Weights of a small image captioner: 7200 steps, batches of 128.
Rows from block 4 of the image encoder of a small image captioner, named by matrix and row number. Rows with one number belong to one channel. Each number is 200 + 40 x the weight over its row's rms, rounded and kept within 0 to 999. All counts start at 0.
Before each channel's rows are labels from the 100 images, of 14976, where the channel reaches its highest value: "peak on" is the class under the peak. Only what is clearly more common there than usual is listed. The data: drawings of small networks of dots and links.
# convs1: grouped (8 groups) 3x3 conv, stride 2 (encoder.blocks.4.convs.1.weight, 96x12x3x3, each kernel summed), inputs within the group 0-11
# convs2: expand pointwise conv (encoder.blocks.4.convs.2.weight, 192x96x1x1, transposed), outputs 0-95

peak on: dot
convs1.95,179,300,153,209,173,187,173,202,158,158,176,227
convs2.95,215,242,215,208,188,240,194,218,205,121,196,274,216,115,271,205,258,234,225,272,149,177,315,188,151,205,225,220,158,219,109,243,182,177,174,246,202,276,281,250,232,209,158,151,176,215,240,202,134,219,211,182,227,193,224,282,233,255,228,188,201,246,204,233,214,229,242,224,201,181,182,136,231,251,215,197,154,227,186,243,269,228,198,196,228,213,239,208,128,198,217,212,184,216,258,164

peak on: dot
convs1.12,164,177,215,193,91,235,142,194,197,185,184,207
convs2.12,214,256,268,207,179,183,238,221,159,162,177,223,225,179,233,169,203,208,200,197,188,222,228,223,182,221,163,178,133,182,189,139,195,192,234,251,184,247,255,165,265,185,218,197,156,221,207,226,165,228,184,111,151,221,152,174,202,168,224,221,184,201,206,141,204,273,198,218,257,228,167,170,222,231,155,200,205,234,231,214,282,155,222,192,222,276,211,202,149,160,255,216,209,331,205,85

peak on: dot
convs1.26,168,185,259,145,272,207,232,193,177,205,172,261
convs2.26,216,256,216,161,270,172,205,262,270,176,213,174,214,191,169,193,130,230,220,224,211,173,193,171,201,152,191,289,201,178,203,161,182,181,164,211,242,227,218,182,263,143,226,168,196,232,218,222,150,207,173,279,179,295,209,134,182,241,263,210,264,169,140,210,327,267,211,155,202,193,211,201,276,118,238,234,243,197,184,226,215,205,170,144,204,208,193,217,213,188,271,163,167,146,227,230

peak on: link; dot
convs1.65,195,181,159,120,231,128,189,174,147,189,200,228
convs2.65,159,228,157,175,177,159,96,182,169,141,155,259,224,171,163,240,257,216,201,166,185,177,211,212,192,189,239,231,237,223,245,201,108,179,165,197,133,184,280,235,241,124,130,194,236,112,191,244,236,195,132,147,225,230,221,201,231,275,187,231,182,156,218,102,266,190,207,168,203,186,228,162,202,163,196,178,224,173,241,235,203,171,162,156,243,260,213,212,176,155,203,143,116,135,186,187

peak on: link
convs1.64,162,267,224,175,211,210,242,239,193,150,243,136
convs2.64,179,200,216,168,212,195,193,200,183,207,191,180,170,265,231,193,234,236,208,222,183,118,183,211,243,214,164,253,167,223,219,278,205,206,225,234,318,169,203,160,168,223,246,216,166,237,164,260,270,228,271,165,176,237,182,168,204,179,266,188,221,265,147,187,213,172,172,242,199,141,267,200,241,213,219,101,183,164,233,191,158,236,243,271,224,201,254,190,164,226,190,231,202,213,284,224

peak on: link
convs1.35,216,231,187,221,224,162,250,301,168,189,227,225
convs2.35,258,285,157,216,207,244,166,290,256,227,217,203,209,197,246,203,165,170,226,183,187,257,141,185,162,117,128,210,187,183,266,130,145,173,199,222,171,200,259,219,195,210,106,178,150,212,149,148,248,234,167,217,147,162,169,205,197,238,135,218,171,124,223,175,253,199,189,113,104,224,162,178,203,143,213,266,226,235,190,114,236,171,195,175,121,196,205,143,234,202,200,193,171,184,232,179

peak on: link
convs1.66,221,193,107,150,201,188,160,213,202,138,172,169
convs2.66,163,219,185,245,184,197,261,196,175,147,208,235,179,142,237,155,257,272,248,266,197,227,144,228,151,165,234,242,151,222,175,194,238,209,290,211,114,211,227,213,279,221,154,206,139,147,246,306,172,211,161,197,208,125,255,269,213,250,245,260,178,185,256,150,212,207,203,238,165,196,137,167,217,194,198,229,183,253,174,199,281,228,214,197,217,195,239,181,265,233,178,265,284,177,208,189

peak on: dot
convs1.90,213,203,212,190,165,235,134,146,191,198,112,165
convs2.90,167,309,156,233,244,197,197,205,175,237,207,223,299,150,212,193,172,200,232,146,145,224,183,169,138,178,182,186,138,244,186,212,167,251,224,218,221,120,172,139,149,202,126,215,189,244,168,159,195,229,263,215,204,186,183,213,226,236,193,188,216,162,193,236,166,106,243,154,167,211,144,183,202,166,216,303,224,233,211,178,237,139,257,214,209,180,176,286,187,248,252,273,188,211,220,314

peak on: link
convs1.24,185,205,206,188,195,114,193,204,108,147,197,203
convs2.24,250,246,155,262,256,173,189,236,196,228,173,217,124,195,168,210,235,225,201,144,164,259,119,118,193,98,220,181,179,205,260,89,233,193,226,222,122,232,229,177,211,169,108,228,203,113,220,145,238,196,143,207,249,192,195,205,190,278,159,227,151,136,256,196,210,215,206,124,187,256,129,231,176,186,202,228,192,206,166,192,240,187,182,185,183,148,176,215,223,155,205,182,157,119,222,191

peak on: link
convs1.8,127,199,253,179,222,174,256,147,183,181,221,248
convs2.8,212,169,178,223,234,184,267,238,188,165,229,299,213,167,210,175,171,215,220,253,245,237,185,204,162,194,168,155,180,280,223,134,200,243,246,213,172,226,194,236,197,287,145,239,149,301,168,166,197,207,233,126,164,143,185,211,170,166,142,229,184,214,224,225,196,234,244,170,173,121,153,212,171,205,240,220,222,134,280,154,265,212,226,166,171,212,180,185,121,268,186,271,268,202,137,223

peak on: dot
convs1.81,153,178,156,257,222,201,227,247,178,222,284,201
convs2.81,193,138,257,148,189,136,171,213,213,186,136,217,203,179,205,180,287,229,108,228,211,206,269,232,208,244,195,190,115,209,186,165,198,198,198,204,164,233,270,210,281,132,198,127,158,211,228,227,186,256,177,194,142,225,232,136,286,194,251,209,241,213,244,249,224,219,269,159,245,269,190,140,225,211,202,186,213,213,145,259,230,253,183,163,206,247,241,185,113,227,282,209,180,224,182,164

peak on: link
convs1.25,210,193,93,225,238,217,222,186,140,204,212,170
convs2.25,191,230,265,62,167,212,204,163,162,199,165,158,193,248,181,197,165,182,200,210,204,204,192,243,162,219,230,269,207,215,200,167,150,176,226,201,227,181,175,173,193,179,175,225,234,207,220,234,220,225,148,161,179,269,203,144,132,183,167,174,239,233,119,162,166,224,149,166,234,255,207,194,262,142,154,151,240,112,225,248,200,235,267,225,195,279,198,209,135,198,207,249,217,188,227,227